config = dict(
    dataset='made-up waving flags',
    targets=['layout'],
    beta1=0.95,
)
Rows from block 4, named by matrix and row number. Rows with one number belong to one channel. Each number is 128 + 24 x the weight over its row's rms, rounded and kept within 0 to 255. All counts start at 0. Numbers have three digits each. After the name is the row's rms in percent of the matrix's.
# convs0: first 3x3 conv (model.mid.0.convs.0.weight, 128x128x3x3), inputs 16-31, a 3x3 kernel for each
# convs1: second 3x3 conv (model.mid.0.convs.1.weight, 128x128x3x3, transposed), outputs 16-31, a 3x3 kernel for each
convs0.54 043:182101128128177177128128166093163128128087128103094104113094079156108128105092107118080095124128152101112134104105077104115117128142121076128153128135176142162128111170163104154124122128103128168128128194128154128149162126128151128174128128165128107128123158122099117108128128092087128141091104124150098157128170128136177128148122128120128128114115117128110172158161128086117172161128134113128116141128128128128125141128128157128106
convs1.54 037:128128110121070103160241131160128128128109088128187128201207176147165127160191188128186162131137128165195192128128128123128128128128128135128128128128128133128121128128145128148130082065172140111128128124100086111098128128146078128131093132128128128128124097114128128091116169135128133150138191172140137135128137134128128121117122122128119113134136128130090101128128097154144080150061093157143128102114069128149122128128115137196128
convs0.55 119:084078128112106135119102100128110128112146128128128160136173133128173128144128143084116105106155144136115128128139156115152138140153142093132128086137128064108169140164172136188128141169162146128120146128130128128124128168150116163157144146128150187108162161078102128076151182154137185135128142142118139187161109138158137086163147128128129125128134128084078146118074138128087152108067128124062128147128104126141131148128091158122082
convs1.55 122:157206128148157156164176164140160128110142128128156125103114088102072077100059093109159104120113118128128111128124126128126128128126126126125128131124125124126127049076150100133114130085128128120128140146109139165129090107072113128122145128102166169155128183183128159151128149128122128140107110087128132128131134128131132131128129128124128128128126128154145091116176144127183091163154136105164105128166123156156110128147128121128154
convs0.56 146:100079128106150128128148172142144147089128138068128111128110091128128122156193173112063128129128122150166185151125128128128128131124118125128120120133154081128155132183135141158128128128111128140141128131128108131095076128097128111130128128175106157145113137120128120134145123160172153138121128130128128107108128154225140128101128130124111152128128110085125157135134086128158128110127128073132138083120118128090128103119103108108128
convs1.56 145:094158105120137095127207183109118165128128128128101160086094153093096128128117095070097128122126065111143125128130128128128128128128128130128128129130138128131138150093096158108156169057144144150128128132128128097092108083103128111128097076127128131130128150102128152108128140128128109087133128088131131128133136135131133133124128124125124126127128128142164119134148132100092128161128128158128142128092138128155103128128073106165138
convs0.57 031:159128134128128185165194128147128143106128128078095058128090128096104097100095128146128138154118128114122140111102128105106110139117128113145168171153152128128150147128128125128128107175128151128120181185128128128101127112128128136128146109162098128128087128122117128086094103105096128128120149108128128088143128133104107139101128128149128128106163144128172128170199159137128186104128133128128082128136082128126110124115128161103115
convs1.57 022:104128128128065086165184191114128115111086083128128143157195185100173144170194148091166177128128158167187154128115128128128115128119128136128128137120128136128128146128128139168106128094128154128078153128098113116127128136169152188192166207173116109128128130155143128128074111128087088087128128135128128128128144128128128137106136137113128139111128138082085062098058056079128099098075062128095109112102101101128128101128128128163128
convs0.58 171:127146198109098146089123128175128137088155128155105133101113095128128128154092128097154150126128154173131146144125128116163113128150117146190096161113092102163094124145081128142067164156128128128125124129128128128128128154120128128169118114148130188128131122128128113127145128128116126128112144181105140125124097113162128129128128128095119138128128123128128136112096146184133148146145154156128161142145099099144120119116080089126143
convs1.58 173:105160118105161190077111187124143128128149096128129127111137145123143073117149086080153128102144136076104173128124128125125125124128128130133130133129134132132133111107107150138101194153089148092128158116090171128075076124136085149128102128126128127122113131137084128111128128113128128128095143128133134133131134134133133133126130130122128126121131129135129101081137132066097128158147108114136064113108063095135128089133103089152130
convs0.59 030:128122128128121117185128128128112088168128107128128128102128140128091128154128090147128093149074128128135131141091128096150157149128116128155159128178146128128191133108128100128163146139103107128138128128128128133153128171182159158128128128185074128128125146128132128145141092136128128128128159128145128128091100158128150102113161181128168118129136119146128128128128158128121114096091128150128128128128092154128128146152101128142128
convs1.59 018:118128053236170169223190209128121109144128099137128148123128128128128128128128152085093100169167204157148168114128117128128128139128128128128128141128144115128119151128155151128125092128135128092108093112060111143103110128128163155153161173164088102128111108158128120112128128127128146150128128125128128128128128128128128128108096109128128128128128145134127128140128080135128128128100128102099060105111093095114103097128115108149091
convs0.60 116:109117128167126060150091116106118153089136128137128111165128131111128128141137162152107128127128114133136112107135169134133078128130145088132128101174083143128059128116130159128096117085128128133134116083115099128153151138128128128120111100128117128136122091159128128158095109193128128128128123081128128124138148114128120145128128128118080099125098128144150128169128128193128083128128128148143164128120146081120119128117179128121111
convs1.60 119:218169083150098084113145185128099144149116168143162129163141160128111152138101092255141056165099109080141128126125127128124128124127128128128128123128128129126128076117121050106106128128135064117125128128128128118106135128160128128119136106128151109128143123135136128136151160140177125095152164128128131133132131130130132132128128125126126121126130125128143195166139128128143150067069173148128178116084123180150128158145138154139128
convs0.61 138:122061115128085128110126133132137116122114145137104134128128128149148212153128158149115128144103153128128174133117128128142136128123169140128104175123107128101128128130107149128128128128126139144116128171120101128125133128147128128134128181142128167154162197128121154131139128111133136157090128155126116148137128129117128093128155123147145150081144110103128141116066138137124156128105195128088104088095135119142180128128175132166109
convs1.61 141:112128131128129104128174129130136184141128161128142191087122103070110128107081137058148085122167080135128117128128126126128128128127128134128131136128128130128128111106121150125128104109128142121148120113164117120124085059091090125128094088128134128123128105163128128128111122128065141104143183097131128131133136133133132130122126128121128125123131128151119159129150213124165150189121183167142220128125183115128098073128121101127145
convs0.62 161:126109128122096147081112104098126164128144120101128128131152152124173138128130144138122128128128128148088165128101105108102108132120128128123128191163176165128110128148134132119122128143113128128170128155162159147098142103125128135111122099150128115116155162131128098102131089106128113123128128112080110084127122133194103135144108111128126128127148129086124138128123135041161105102162192067128122150160128159138168168146130128099157
convs1.62 171:096136161080146162128170114141168135122139102092162122098105105153119083109143104048185115128128128128128128128125125125124128127125128131132131136138136131130124128112089128120087107107128157127128120109119125153142080124129115150158160171137171128146120124128111128135112120142134089135149106106134132133132137136132136134122126126119126125124130122138093187099128135119162093151162117103160107109147155110126154097143156114120128
convs0.63 039:124109128119128197108187154142110115128128083087059080128128120135128139128149128128128106127128168155137128147128098106128115151122104128112102142155128128144152148196177122174110143174122140150150128183115100130128128133128128128128145128093096107124128128128128152071120128094128146128128128108110110119140144145128128100135150128113153128169128145128121171170189110123108168128128128099105088105112128086095093128128128128128113
convs1.63 032:128162142089128128189224170128137143128148128128155128127154115073119160098092128097128128065090157153135128128136134136119128133128122128128137135134134137128128128099128128124115088078104135114114164118128072071097128143128074128154142177128128128128102101101128137128167149128123128128084115130138139135144134134140140135115117123114128128110138128143144154128133096080168087128101139162161128125128114137141132069093106134169128
convs0.64 159:154090102167128066142089087084128109123141151070105167128149130100151143145131148092147133113165128091128128135131153099126116100113156125128117097128145073073151143139173116162144141128136177128128135085137128128128128128105121122088150091128189113083159161095144128134172133092155167128147128145123100125138075128145131116146146128115128128142128153103122128181125081128105128156128114104124120121126134128102134167125128173132115
convs1.64 173:154186148150129146150158128121136139128128134139141112098107097097099140142111134127128121120075124126139109128130128128128127125124128134131125128131125126126126088085107102130091116090089128142137133162128102118136128075109140118128128096111150136151144153179144132160126140113161119103144081081128132132131132132128133132128128126128122124129128122163191157149209128118187128128151143125178143090152149156155160153132173146128181
convs0.65 077:128166165128128127067102106110128128132117095128128128214159157140128128128141108165153125128162128128076082109128110128103099128091144142137137128145128128128128128128128114128128103155165159119128128112148102160184142092149154113128093082167160120128102111165128131128128128121128101086104128108128174146128128137073128190128128100135121082128128120144104107114111133099067076173128128128128116165136142150128104179128138131128128
convs1.65 066:195192234128090128093128111128128128128124123140142128134109132129121137128123037197167208081130146105128065128128128123124125130128128129128128128126128134128128078071063063128079093128135104081080151098114093111153150161160086149083154157051152149128163128110128128145154151155196141178140091128132131131128128131128134128125128128128128128122128124141199134152154143137184128122155129128126094100133128148160164138146128149141099
convs0.66 032:159128119161201119191184183097140109128128087128128128128098102098128128128128079112074089128130090147138153078107101128117129153119151086137128128117128128128128077106166128153128079128110128178174190128155180128165129149168113128180140190128095081128128167128155162161128128128120128135106128098107070119128107128097112146132128131113128144090128110104128154154128122128128148171156162165179128191128128109128120162125175170109134
convs1.66 023:129128106128059064128190128128128098128103070128156110189170173156128158128159159133146128149128165128186183118128128117128128128128128128128128128119143128118128128128143104157128114055149141108087128162086113107077128128187128148162147151136128128128128074128127128128158163147176153098149172176128128128141128128147128128113128118120116102108119112141085103159128066128128064100084078132099128109069061147160128128164128152227128
convs0.67 030:128103114157170153102177128154138110148118100087110087128062128095139063125128106160128128102160101166185121150128135128128128128128122163150122167167103157128145146128131112094085141128128133128191128128183158182128128134154144174169113185179133128152128190145151128091082139118105128107162182152101128128117128128139159114156102128128128155120102131128128161097143128103128128141154148159128128108128139101128158107142166128117157
convs1.67 021:113101172154077152154188128128111128128114128153149128128132143159096128128149165119088128128083155173155128128128128128128141128128136128128137136128128135128120146128128128128147128124128128128110083128102091099101098128187092096146128154153093113123075128109128117104083074111076128128128105128128152143128128128128128128115128140109128143128141128128128164091128128093104068128099128128128069110105077107112107064105099128159128
convs0.68 103:189143127128128128122161128118095128149128128190100125147128116137120128128062107141144136171087123091128093128122121207128123146157154133210128138170147209150128104133095107114128120128144106097128161128130142148102166157128125128114101157090166095102126128109128127087145081103116134128137122079128087100128158128078177128138120121131128119128138151128083144128128128058105128110128128093128097111183160129135115167121154139141128
convs1.68 097:128154172086124147128110015128135128101118128128168126128126128149128129089106128141184088144120128128087072128126125125128125133130128127130135128131133128128135128078163128120118089160172128119119127109114128164145128128150137154155128128073128128128128174107128128149114157088131074128169128135130131128133128128128131124125126128128128131128125132114099185100128205170123118150089126117149128128196128138128128153160165128128113
convs0.69 089:121146128095085128128141128102103093153130130128093128180161170134128128128138128198145134174128140145124148145119118157128143128103130216123128157128107128180136128141117128163128143128161128138109129156128148152128164153128075128128122105128169128169128153138104102144128128128137128128166136085128149130071139128159128145164106128131158161141145164116110107065067124108110098128128099116128128118128139135163132072121111128088113
convs1.69 082:119114128128198195113147134128080135128109163125128100111089144097064071063108128111107087128126106103128128128126128125125121126126128129128128130130128128130134151081119119071137104106090128118128105084111167123162169134149112124128128119128132128128128163128128128128083078117107095131123070064135128136131133135128128134124128128128128128121125131118142128133138163186078119168128109144128128156164149128146128128165133086153175
convs0.70 055:147202156166211176128168128152128128128128128128186128132099106160121127128128128128149115138151131129175120122093128156128104128098118173122174204108166159166130128071128154120128128128104128128107163128156177128128145128128115153128175156150119112128125128187128117128125128142120128088128128119128128128115128106128068128103115129112103148128128136163175117089128128092120124155128111156191141128135173145128128119133128128128128
convs1.70 044:117069128088049128091007065128108128128128152145111115128128186128181174142146159152076149116099128162063143123128128128128131133128133128134128128128128129134135148153128152128105181181159128154110128140128128150128128117145091123128128097106128128128128128104073086128128099140097128137139128126128128128128128121124128121134128128128133133128128128092099128090097142159090091128152119128092077147128120129102123112128164102103128
convs0.71 158:147158159095125161069128128105157115140112128110140128128128118128121138128128128128132151145105128124098128118128083128165128130121127153165209203157121145119105123117089146111124137136165134106134161134156185140128158128119124131129128124177161131110164136137128153128158101086168139128191153128116132098090128108113098153129128072128127163108128160128125132112128085098155117154137132118149102110128143173152123171128170128067128
convs1.71 162:120140172102173229071128128155168100138152129116128090092109114158111103092127113070155126130151162060102133130125124128127128126124128129134140133132132128132131091092108152128097146151109131113128128130108189153119111127154152128133151128130171128128152139143128129143100128084128099152151117089134134135133135135135133132124123128122126128119120128166078156123128128154116116177147128115128072126146125128115166107119128080104128
convs0.72 043:154128161151149151128128135120128120128128092128119103164087107128059128078090069128128128084128115124092101091131114128128128106128109138158128128128018149128061128142128123094158107121128170182128128128128146177123128135105155150169128095145128128128128128128128128105128085158128138128151154092114113128104128176128140169090102127094112121096120105152146121136152128158128136139167131190145167181152138133128114167117154137128159
convs1.72 037:138163090083128166071125128135128156133128128147158128193178207196134178200164167223187143137135186116185181128122119128128120122117123136128128137137120128124128126076128102109068128126119115088094139092090145082112136151166140128128128149076116128121128128133125128128106161166128134142128144164134133128145139142135133137123123116123121119122128117097128113146136101140115088100068104128090078128060067155196149148144174133164119
convs0.73 076:146128128087128135128106128104128098140128093107103105140128128128129074051120128146128097107121094093094114128128091117128118128128104128103158128155109142128128123134128148137153128114139157128151175184146129128128095148103128128096103125096087099128109140168102097128088114099149167105169128108130128119081101178176108140128118126140128128078128131132101117100128103158101128139149133141157162136125179107120128078102104083089122
convs1.73 070:096171122167163251141156182112098147128122128107128138168119169138077107207128165149150169185125213188146180123128124125128128124121128134128132133137133128134128128095114139128114085093083104087094086128093124126128153128152172143184154135158128128152128133137167128128128128128119128128126070099132135134134138139133136132120124122125128121128124128073128078128115153128116128079104090104123128120128119124177147133139171142154191
convs0.74 032:097128184128168128193184128116128089131122091128137128128103109093128128085057108088128117091128128118087091139134103134143128128101128128145190164128133128173102146097138086111128128098152141173128164128148128128123155128128108183201128099115128155152128170119128132123088128128087134131093111095095149124092111115095128088128109134128113146140139162142160132128163144128128128101142128128115102215135089146128173151128128171128128
convs1.74 023:128111047085080155078103128120088055128086102128128094185219174128128128131128135180223128097083182110128175119128128116119116128128128128128128128128128119128128105119184137152151128144152110113114173170114169169128177186174098151162151189184078089086102128140100134101091128099112128128093129128140136128143138145128139128120137128105108137113102135059048105107098135162128128128076128128122094154129100147166128110128137123128113
convs0.75 064:100169179171128099191123144110128148128128128185128104173091124115096175117128128139129106123103103128128133113128128131116128128128155102141081077128029128086050120128102128095107087096128135144165127128128128156128166132128128110143119128142140121128112125165158128128094109218128128128159128104128128128128128164098139166094128145128134111128128139153128128142128128128128111128143128172137154095149180128128128128128190138128108
convs1.75 056:192189062124128090111135209128099150133128120147144107160173182170167206143128151217177101163151150099149167124122128128122120128128128132128128128128122128128128116092157045094086128128097080104137118128128131128125142156202128139140115128091128122122145112128138099128128165168128156128149164170133128132132134136133128134128128128122128124125131128128128168186152116163128099090065144156118128103086077154188128162155158147143128
convs0.76 111:086047074080130112128128128147142118128129127087128128143172156138126111128086153115133130112136163128128178097128111129125137122128099114108115064121068089128128131174093124160065142128125137128142142128126149145128128157093153147128174127128179068106140086100128101084119115128157143137128093128088128108135146128152128128148128125156087148124099128110128106122128081108155100121111091135148126118142128119123126128127136104081128
convs1.76 107:100156128128165162172235215090128151128135128150128125090153134113069079110050120056102134086100159128172176128123124126125126125128128128125123133133128128128128094072127128098106096110119136108128128135134128121109116128104128072100128072142139128133125139178150166153155128128144108117137119143132134131133131133134130130126128128124121125128126132156132120144175134178128098100104095098128128128113093181165142150119154128128154
convs0.77 174:128151145092104163080113130154165150161139124148151109095128081114124128102095130113123139128111185140117184133117168092115082119128114172100218150069129104128111124119153164128139136114111126152148150110146128112122105138128128112128107125184117151108172099085129079084159128142118128158138121175107128134143121104137118093128143128128140132109168175137135174149128135186128083147128119138145137146144088103125110123128147108128132
convs1.77 193:129096163109115154090100148141153120154158123130104150088124145128146094128100128054101176088128128092097168128128124124122125128125125133132130129133134128132133128144083155160107158146120171128110142112123151133092064114083097128082129128118162128130128095155120124128103151111116148152117152095136137134135138137136135132122121127117124128119122123170086095126091128107100104184131087128119094134113140086101128098141128100102113
convs0.78 031:184155159128112128104165128143128077111091103173101090178110128118084098079072081154160109105141124108128154076132091099087128128128128128199128163167128154157128087128128103128144097147135158167128174215128174193189171144128168128134128156166128128128128163128153135094123128084091128128128141099128095115094158112128136128136133137128128128128131150128103109128128131128128128172107180149128140114156155128171128194139186128128132
convs1.78 022:148164177097145154128128094128128135128128128158157128176164157202178158166176162128248146128166128105128128128108120109118146128118137141128136128128143128128128110114128091106128128128166096061098101077136128139128138157153128128146124128091102100115128128128109118123128142141128137182169159209128128139136117128128110128118120128115128128128146140156128207148155154162139069155100128123151106128174112128128169121128141096162114
convs0.79 043:128121161128174231128128175183159128164134128132113093116128128153128097161143160159128128174128174205198148155134128128131080104108084145169166186141169117165138140128108129128105141128167128151152127128128128118075135130128109194185162128208128128142128164143156164154150097137134128128128164128128107128125128107128128119169128128122116155166128118119128150124150115128128128111128088167128089128080054143099149128160179149133133
convs1.79 032:149128134028091125128173184155131129148128128147136142104089094128094128103063110073079079051089099110087128128132128128121128136128128135128128135119128133128118098128128148153128128137121159132161143131128128128128053088115037103128128115117127120120087104128096128118146128113128097114128128128136128128134138135128123134136133128128128134128142144208175166111149160161169132170169171128155128142144128117097097060081074091116128
convs0.80 104:102068106122128102128086113128151099128132128118128134128144100163134112145125151128096075136154105133084128128153135128128128128149115095144128124128131093100151149177128187128117128141128144127128134112128128128129126148129183163144153111109147128087171106113130113100128148150140152128128068119130128130118084131154091120180156128159128144114128128108079122192128131128090149128090061060099121127085095128128113128170126114099128
convs1.80 100:141188132128100163179224174128166150130119084128159096088125128102102093132116119128126146128076128156191166128128130128126124128124126128126125125128128124128128098101128119173128118103092130128128137154128128128127128122078128115070128111110159128140134178143135140118146174152160098113131083072128135132134134136132128135128131128128122124131128122128159111128148104128172114128143079128170091131145139158150128140128085140129152
convs0.81 040:128159128101128151119118187116075062128080117125080098128159140143155128128140143109128088117140132128128164144128073128128128093128128128128128128116070128139140128103149113206128114128141088097128166128141128167106133191172155128190128189179158128173186157134137135093109094128105123116128134128115136149123110179128148114127128099145128099128091096087132124084128119107128117128128088102128083128097093159181091186128128128128119
convs1.81 032:094219152159187186152128165191181165170159128176155143091098094121101085102071096052140115128128178108080128118128128128128128135134135136137128140128128128128128128082149081091104082102128144102130096107117128156128077105128104128150098128096128117128128128159128128128128186149128128150128128161137128134128128128128121135112128116128123138120120128206185138204176182190167128195111128161128128150160119093128095106128121089128116
convs0.82 043:188102153134152128150128101128117112128074112128091076128093128145128128128090091158097128113163128128128154112074078128078110079078089128128079128128062099128091128128128101161128073134097135156128135164128128174091128150128128180128128166180128200151159159128155141128163128129112164117096126127128083138108147128093174128128097117128094103128101100099110165128148128088140140110128128169139149106128062128128108124155151128160128
convs1.82 037:158157128143128172145202128166165143155143128148171141142152149140175147166159140126125128161131149128160128120128123115128115128128120136132128135128128128128128110078112092093071110085128128103128109106128100099122085105128052120128096136079112128125103128128112128115158181165128124149161200175128133142135128133137142128121128116118121117120133128128173147128179138114178128130102108128128128102095105116128128096102128119168098
convs0.83 049:151111151128157104179128128128128110128091096103099073081089076162114141128128104128112125149144128141128128128069097128090128128106103110107089097128128094128128092167137081128128128097103128163128123167173159169128128128122154163196128205128128128166128153128155142128101080128157163128128157128140128115128128184195128127088128115144128135096083100087128128128173129109128145140128084148146168128126107128128128154128141149128165
convs1.83 041:128159072147108131154184193128141128172128080142165158128136167158156139155165186127108128190134162128186172120128128128128136128128128133128133128138132132128134142128132129104128113085160141144128106128100105061093107102124128128137095128128128128106107111102119146080173163150128128128158197193136128124134128141128128123117128128120114123133136133180179103142128128152128104135103085147128128106050037128136115128104113128158090
convs0.84 133:123087128123158086128128098113174110128128111128109126128086058120091128107128081068102130106147128128128088118083064083126111108140113085102109098149128148056093145128131133114149124112134128134154185148111158148140128150095128150128115128128128101128125156121157152128120131141143169096147106079097109148198128162128133128123121128128099065128097084118170212129128084136126112135180121131119123160168149086106116137128106128119128
convs1.84 134:149128105143100128106213230148144097161131088147178128185167137108108131173114091180143128138091197121121172123128128125128128126125126130131128131131128128128128094102124118181084111120128091091106146128077110139120128128169161177128128096067140128134147128128126160128137144134121128125175164195131128131134135134133134128128128124128122123125128123099119095205152097167166079118073109128110062097134061138169140137128128152143135
convs0.85 067:133105128082091080128107097117115111128095104128113109157171118162128128106101128122128102127149100098071079096128116160173156128128114128131128136153066110113072117128102160155145128191173119121128177128137128142143141154128146128130128101090168123128128085103126115054128132129171119098173128052128128128126137128144094162105163116140115105113128128128128100128153119096128128135140128123128059155128137128128111128128128128092128
convs1.85 063:137181177160153226105166195142139135167128093151117113128175175127069061128076061150151190135082192128156173125128128128128123128123128125125123122128121128123128120095111095100112128106128107083071128137096136128128143161128128092088128128128139128128151135174155155162166193161164165122165115127133128139134135135133135134124132128124121120124123124141164083201150090128162137099085051128128093131119128151150152167123136128154128
convs0.86 167:169135175104102103099116128112119098171138097134073128161145128161128185114118106128140152131103128127128094141117098137128116120124158135150127140190130185137128180095115128151128097127128115113128129127128151172156179160141128151128113150149187115165128167202152159113140143088150165111119128139111092115108105136128133162104131117151094117128138139128128141135076109150067092132108156146128073123176178124128141168183195128128096
convs1.86 181:163209198118175128062102105148129133128116146135150122117128128145109126124090104197196126125150106067091100127125126124126127127126125131133135135134128129125128101073128122066065157164128104117111128131128185167128128147199128159147124113104128128128142143128130128136119139130117128137109140157132133134133135134133131131123131131122126128120129128101191211128170183128128105184121128140100122143166107135161166137155171116148141
convs0.87 125:105128179123106128150107128141128175128161128169144094157156153142128128143121084143124142128128128155082128120111104126113100081108163154128142129194118128151134127103128128138091129135145124094128122117128128150160165128095138104143106093128166128096128154155185150128070159145110133128156128128141088054164127157120128184128128151130104108148095128128150117104128141186106096128128128128105104128134172128081128128138183128128128
convs1.87 124:194248082130170128112098193128103140133128131148140116152165133103116165095096128244183086087128128090079128125125127125128128126127129128128130131128130129126134096100151076103064130142102074100129158141142155181121142179164106147125099105076141128128179128128128128142128142180116145128121156155128130128131128131128128130129135132126124128125128130075198141173145128151143105106076128166120128164128085132178104148135165128151145
convs0.88 074:160159118115164156111179186128128190164124128128109071128108128128119121118092128173102106128085128107128179128083094128084128098089146128121170212128177195128111098170170119104132115128131111128147159128158167129128148128128080158095128128187113128128128167167154128128125109064131119128128110119107128118085128128095096128135097144132124128128128096111089084105132143062136100106176128086149128114120084128125146165140128095156128
convs1.88 068:098073220084128182125164062128123128128108128134167128128133110193167085128152128077130166126113129134128106128124120128130131125125128128132139138136128128128128146128128178091115095111158137116100114107110111128171118125167152126156147199120128119128104090128128128111112128128075072071142128124128128134126128128131135128124128128119123121123128134126073163128128164187175122147071080128128123119169128104103128068124147128128090
convs0.89 112:104132174131161110128104088101130128128126126128100094158128128121128128113089123152128126085127138099089104090151118102128085099128147125111094102153077128118108118103138094128093132172128127128128128135130092144145161109128128133141102128111154137128095132148161141085079110142128147130128128164107128128128135162128129128091132128128128116140119146128134110147165128128128113117128128145112120128153143104128114128088169117137093
convs1.89 115:176253084128144128168136179128134132149124128133153128121172138084128133128142128185165089103097128105128105128126128128130128125124124131128132131140132131124133112057160092128055109115114072105141139128128128114117134174158081164119122128073132149128161117128139095105105151146101123107119161149132128128131133130132132128128132128125131126126133128115187137185128137128135095121079155195098142128100088156188107128128160136139107
convs0.90 124:094090103128128153080082128087139148128128132128114129118128106128102093117149165107122081174151128095086127093128122128128113164126102110109157129122139128143128159108122160098115128133128167128128134136152147128160132128140176142141118093128093102127142061134125099125137171115148127143153109134117110128141125128128105144152097128166135128128128153076075156143128104128097155128116097109128100162177170141123128126142128128101177
convs1.90 150:099153154084079127128141140105128128110112072108128098102121124089105087086077078082120166088087131097118140128128124127127126125123125128131128132135131128132130128091137128157134128124105128107118128132128128123128128155117142128076128126119167158140138161141149160147117128117116114127128100085131133132132136135132134132123126128121120123123124123105109087128123119128155131128132101128125128128139129155190155167154117128139171
convs0.91 106:128100156120107090132094070098104113128114128144081098164128114137103126096083107128128144128147116095070105086139089098128115128126106149166128128162066107140099133123128112168128128175160128128117128128128101157192143128146155128124128101128177128156111180166104148078110125139136165119151128103096128128128059163110107187128128085136117123128083128129127128138128145157105106128152128146110115109159184093130128109093138152095081
convs1.91 105:181236179170122155110139128112169128123128112130173109128162154153128096134128092181166180155115133088129099128128128128126126123123124128130128128134129132132134075050128075120081120122109091102076103122099106143155132139124128128089115128081172144154174146151157128128103156150086128116098110128126128125128134132131134131128128130130128122132130126128212068118151115130128109127090082122126105114149117172183141164129143128126128
convs0.92 137:142128149092126104084123111108124124128116128089128128133163092128139115103109134121144128137145128074104117097143111128146109128110147120169128166190135171128151111128162119125128089135180084118128153137119130143107141166147100128156128145130130130123137145122165167061164109128118149128139128106120142128082128150098134128128128107133095143099128128120085128086108141055126115128106180091070126144143155121149097174128157188161128
convs1.92 136:133171193110168186139128053168173130128125152128156114101128091170116106114111120109207082108147128129100069129128130129128130130128128128128136125128127123124130111082114132127091114155137128100129128114111128180159117128153140128134160177100134145133163118143139128147114154128142128139128093153130130131133131130130130127128129130128128128128128128152096207128128152168165105189100128110119110137207138103128136115115148096138109
convs0.93 155:158126110121109158119159123087109126147128104164128128126132115160118158128152119136185110120127128092175123153128128130128126088109128115128128102115151177141128112159128101119102118128151163128128128103138128102065133171128131160130145167156141101161128091160118128147135105104153142078133128124125128157117128128094144146154118079168128126135161104121100128105122153108128113113143140124151128106141128117176140131158166139153161
convs1.93 165:128099126095128160128128077139119114139128128146192081113090128124128087131128112128072120121093128160061128125128127128124128128125128128128131129134131130132129132127149156128113139090158142173128128127095102140128115080128125128152128070097128139128128128128128128121128166139122128128147133115130132131133134133132135128129124126125124125126124126128128141128127138153154083128131128136141130119178110127084089117112128097083071
convs0.94 078:164100110149163128128128140143173150128089128116076091088103095110128147133122121190104105128176152128112128119128087105111099128141128104122101128128114123078145128149172112128096099128093158126138135147128101134130075109128106128167128179115146128128110154154162129112104079172136165128108133153128071079144128168128178087141128136128128120106137104073058145148169093128115128128128099145093137128094128103128129143128168148161128
convs1.94 075:128194111128079103213166130128128128144107128134157113146150128113143154182155155141136076128091128169196128123125125132128128125124125128128128128132128128124128115094161097128092085110175123130166153157128100089099094128156076139176128117128126128137158128128142128128100153145118128103153198161126131133128135138128128128125126128124124124128128128145166169175157154128128138153080159186166161093085073128154117128093128154171128
convs0.95 056:140112172126128128111068084158116128128092098089082102128128112128128126128115106116097109126159126128079128107103093075107128118144128088052085081115081102088128128151159128128128091126147128148159107166158118170142136128128128168128158178127105111105124154128135105080102172128103162111114107119128152104128128169177159128103132128080110127128112107118153128128193128150093159166135128113128142164132133128128104129130155128110065
convs1.95 051:144238128138093156185162186128153149128105090160145124128155139101126128173170146168193140126128173158182141123117120128128123128124128128128128135128128128128136112042116117128113096079128091106113128128115094083133107128146108126128128140083129124141128168128146147089103171174088151170097143164135136136128132140128133132118124121119117123123131128128172128179128097128112078128095102176112085126111067129186155111155161131169125
convs0.96 027:128128095148126118116104110164128148153113111071079128154115128111139102153098128150104118128121093128095130157108114139106128135155128087080054116135090128120128142153163105131121109119128143110128111128101165157109095174159128131172091128181133157133150176107141136098128128169158184179100123175171128100098156167128158161164158168151128129122145098103169128128189169128128176128128128115106128128154091128103056155145145128128098
convs1.96 017:151147077140090092230201160128128108128091128141164136128175167148128162128180160128192128164132166188179128128142128146139117128128111128141128128128128128128128128128128151128128128103128128091128128128128128128098128172165133149156171137137109128128128128128148144117128128128091128128102160128146140128128140147128128128097128128099106128113128128094114128069107091128128128128117128128128128128099078115164162128097128157136128
convs0.97 072:082096150113160128182128128128151128123152139103128114149128151183126115128166158149112128177114136128128136141128108133128128113112128180090128128128090054080128128173113159152128128128140128128172147163128149128128128128128107149128142095134157128197109152128131128119112123194154128104194128128120170128128164172189102128135128171128099162134121159117139087100155098153202107128159108097143128128157181176074110128085128128085150
convs1.97 060:137160128109128126102150182128128154141128113128128129129128150128112152094088128182128128128126147094121180128125121128121124128128128128133133124131128128129128128058128128090128128128107100111128127080108154093120167126128128069128085108153128122128128089111128128128128139153128131120133128091133128134133133133135128133128128128118122131119128128120173128128128128189128141128128128122104108127128128144128128159095130085140167
convs0.98 027:128128163084144108084107173128098111144135128123099128138163128158103139105130100126128115115154128117153165145128120128155113128147162094084128148109128128071097128163148084128128128124128150128117128178102112157160114192128125139192108165128094128128123163128128178146168150128124173173128128128128158128078128169169128128166128164128142167144128161135128171115128128099109120128128128128128117100128071128128128160115098104156113
convs1.98 016:141201162176156175158162187120154156160128128151161151106128128084128162128091128054114128128166175128089110128117118128117128128128110128128128128128116128117112128128114128146128101100151143128128128096100132128128128116152128177155174135136104128112128128177155164180088128112080128128150143178144128143145128128128128128107128128090128128108115128128180172128128144143185128166128160145127128094114074099117111066092128146141105
convs0.99 184:130139134131091123084128153112135157142128127150128102124128124132143140117108110142166117125109127103127130128128128157106093128134116146127179157170151194121097081137133128105119128078137095093166164106127148111128146114098143109099148125119116083128132131162172128110132128104121128128128079119118128088117131120126128128151118128146120128128121096106134100106120128090101103128156169104113128114159122147128127135144128175142125
convs1.99 190:092104162100127178112137025128139138085128098124175093145114110165159111128192157093132128115128161150141125128126128127125126125124128132133135136135135128128130135164137107136098119128153114139127118122104094142149110121145135159157178137094128128141128154148124107137110098133128073117134093128131132132135134133133135128125124124125120123128125120108096184135128137146136076128128092100156139122152150125093108104128150102093093
convs0.100 080:062082108076107095104128128141128084133128130120119174093144130128143144134128128099139128123128128160128128135132158117121126128152127123128128103091083106062174129140190126086177128097128148128128128128128129142115088128126104144150120171104128101051133143061128119128171128128189154090158128159120128195128128128153128107128128128130134152128128136123176210131113116157128214110128074156106128128096128133128079128088128099128130
convs1.100 066:088144076174136157191171241128128128151156128150152119109131128113101096156112128104151079158128114128174136128128124123128128122128125128129128128136128128128128128102110128128100128128117143100141099108121143109078091114107096106128128092115138128128158128197134128148138128091128170112128128071128128128135134134128131128119125123118125124117122128146128143130144181128098102128128191117133128097085092128161128128088128128113163